Rows from block 2 of a small image classifier, named by matrix and row number. Rows with one number belong to one neuron. Each number is 128 + 24 x the weight over its row's rms, rounded and kept within 0 to 255. All counts start at 0. Numbers have three digits each. After the name is the row's rms in percent of the matrix's.
After each neuron's rows are labels from the 100 images, of 14848, where the neuron reaches its highest value: "responds to" is what is common among them. Only what is clearly more common there than usual is listed. The data: rendered scenes of coloured solids on a plain floor.
# fc1: MLP up (model.blocks.2.mlp.fc1.weight, 384x64), inputs 0-63
# fc2: MLP down (model.blocks.2.mlp.fc2.weight, 64x384, transposed), outputs 0-63

fc1.135 094:159172113124084157110089136112113102125159049135111157100118117119141115104163193131155123118105123155092123124152108132115141125149138097119108134111171122134106128169142125135154128129126129
fc2.135 071:092132151153093096113152136141181150133159161096134133076118114127153139147142129138122139127169150149103140117140156138113116151150117160135124110105080087062106135103147137111119099144122153
responds to: red object; its colour: red

fc1.124 107:152132118129102101162123119144182120129130087168118156105109121156065131108087156154154130137130150138163122074134132116122146111098104183153076115124150133133124149102109122141142127139127132
fc2.124 098:148131163101120113129137131125132145125099135104174116163127104144117119055110138164176124133057135136138151140121130105134154132113114125193124136119106104106127122091121110126175128122157128
responds to: white object

fc1.207 098:167107166106135111171132109142139168150119113151109125123122110159078101133119165132150114143128139087152107129108148146136107107097129128103089134127161155131176098125088112121139130195120122
fc2.207 087:176143088104128102131109105100098144126117117134134110118153097180118104139102138139144113142136124123146163138126131119144128146082087129099112129175125153164148097102121086112190131127171129
responds to: white object; its colour: white

fc1.352 147:145129112172107135138109148130135103129138105133113180113107129143139116147110153077103068119130137090101153126122126178144146097127131168113119125154135107093138101178135088108104086147130138
fc2.352 166:119087124137143155138138147108117096124118145148094119121124177117113111093164106110093092144086110132164099135117115121168127153147183126142112110148167166151139123166131131152111156100087127
responds to: black object

fc1.117 070:156112075095122106144142136130135173107115133163138159105145108126090145120126149116153098137120149120161111081141110093103126137129109187127089101156157107104131150093116132153140096162124153
fc2.117 057:177127137079125122117142145099133143152093124133165122151113108160097131071128106134181105140102131140146140151113118096154153110140127119194122136130116136122112134095116089127171132116169117
responds to: white object; its colour: white

fc1.144 091:135128123174171120135088119142088120118155110116140171131128113111123079113118140108087122098121095148152139123091139145127164115159136070088154185116153126115139119103132140124144151155108124
fc2.144 083:134101128171113122117162141149149163116173172104118143091085143099163141140158102068163120149157108129109113173110144115120131144111169118111151095120135125103141128111128155140118137095123150
responds to: black object

fc1.359 093:153115110104171118153175132108133169120105116145129078121135143131155132133141134133153122081126116093122138159119121176141135153108153083092136137122158143144149136187119113080133125174132115
fc2.359 096:184106126095119135121148143114125130134111126167143100161116097128125128184087147101132108139152087149185145112104118123144157104125133132109159126146152133146147116103083089160134173111134120
responds to: light from behind the scene

fc1.344 137:143092127119119133135187134125146149122097121149117084121119139142154136100125150115155152106134114101118135160125121181167114136135166079073129141113159119114148124142109133074146096155136092
fc2.344 158:174093155129095140112174157128160154128133164109152125138096102111140154126115123100155111139122092179160116107102128121129160111167144141136158111108150111101130133080098129164118152100130152
responds to: light from behind the scene; count: five

fc1.58 121:129133138135173102149131112127123117131118110119117130114088093118131122149083126127105092123123149130115180136149076103115084137144136164099126121139134140168127148209096114109125120131086155
fc2.58 139:152123148096149168123094125125105105133108108180136132169140147138103096180124164127099117134134119101172108108120105116149124132133132124081119122159136152188141118169121109140123143124098085
responds to: black object

fc1.171 124:148103101126151163126156113155174134131098119146108095122139104120132135122093133121116108153171096058117156104161094161114102182111139118114170123148108117119129134125149145133089136109152124
fc2.171 144:146110156176095122134166137146163148135131152095129148122101131095140144126134115132136144099109121143130095077142160143103142095185130144105170122072127103097110153135116139147085122151114141
responds to: count: five

fc1.326 063:132104144106119132187105131110119090126105094138125127148087128135112177148132113129146147175152131129196131122160161178118133152114090159128122115113130130110100139142122084114157126133159144
fc2.326 045:123120145110127151129121129102153135131118116144141127161131119123101119084117141217138123128030154114148137115123063127134147097167120097128125137114112131125124132135134123124143133143155114
responds to: white object

fc1.233 116:111104144136133142095115168149085119123157127114125148122124146093120144181116148104121091103120179107093158121112081133089159100133142114143112122156127149155098102176104119124119160121100149
fc2.233 124:082107168163113163129139153112137104133145160145107143099124178107110142141175129162075108142108114134141093127126121151144111159171145121102114109112125133145131125149131166131080146108086126
responds to: black object

fc1.265 109:137102108154115115137101170120185155168165146106144108132134137147138105154129139116118099161125126073063135118118119114121135126141141143117143134141118100103163126133115092133110063167128116
fc2.265 113:097092113149165130140124130122134068120136139122100130123134156134126143067160191120085117122078135128121119153149096117132109131139138101124092140121116193144139150178132137120120130128129130
responds to: black object; light from the left

fc1.224 086:147136118117142139145131175129148129135141142094118099144143149153128104121127104134137129112132147128126116134131161136130112179135146101059118174075143134113127149135104140104142121131133031
fc2.224 067:164107096163098155095125147106133155108167169146115149151105135114144113087101135084118106137165127115161096126106110115153155123134144136089133101165165156098131145114138118160136143084115126
responds to: light from behind the scene; blue object

fc1.329 092:149135147112096149114101124136113092138110108112109152128100125126106152155159158139132099132149145124171190127120143136152169139121105130132148120115201126122098139180144151135135101131072125
fc2.329 081:074102178130157159114120137159135129117135110120151171164115144093131104154095127165106150109105161113121104139102142091132145142113155112098132111123144062146120158133094115133110115140095126
responds to: white object; light from behind the camera; its colour: white

fc1.34 109:141157121110095133150099141138099172132110148093118141154154114178106097134147132136132097115110153144108097102136133154122162153160147097063131111098136121176125131113136130110149136138162080
fc2.34 124:128101141121132140123116150095109149141112128163151138178113129121109127184118122087131116158189136101137125169099119073165133131101137138101129109146119118119114132106134088136185160108148119
responds to: white object; its colour: white

fc1.176 121:155112119123162128155126116124086155115129129110144144156083098141100125179166094139135072113093125154121117142101137140118146147155116098068145151134106124134149161139152120106131113138159084
fc2.176 146:140080149104121135120143152118138171138143127134167121144097131146105142192103136098161116152167129089133122153094113075139150120109118117129130106147126090115135155108107097145169153109163143
responds to: count: five; jack

fc1.94 106:125165114107169118154139126152115117134167148110153153119121136117115106137154129127150081142139175118063196168124121110133138100105151103079132129156126127129134152165140126129137123159139102
fc2.94 168:126101120109151172126106147130085091112100102165114156175116160116076087142113133131115130118111147118143097128125076089146136137086136101120108134149163145161128154157112140139127136131127089
responds to: black object; its colour: black

fc1.42 093:113131141113165151121135108133089122133124140126119133100126154122094095141123122123096111140168148100131089196172132149121151122100124137115078085178107174137125101153124120130079124129140128
fc2.42 096:177162126084120136132144097114160138122111093166093100098143128128093105107128140140115111123151103160164140116119117204126126126167120136116129130149147179146148109141104151123108132140089110
responds to: white object

fc1.209 098:150163132141088132109114139106125165139135104098120136148134137151114108099154157140117104120129144153157136138127153167142133129155156058073115187102152119156088135112126140094120137126100155
fc2.209 090:097114172146125119110124159139123153118146154146133144146112112085119135191125116113138131152152147143125117154107137088145134149059140138079129108135107066104123136087137126145156120104155134
responds to: black object

fc1.46 106:194149138143117114135139138144116159114135150128131137079131093113166115113105189124131107092164113092064106138117099109142144119165150120118143113167129125103138101121107146132102107127122139
fc2.46 107:134153077122123111164119093129108104121091111130124115069158122153112129143133138128122146109106146191117167122164130149113112128100095133115111170117123157160115111115144116069133113172129136
responds to: count: five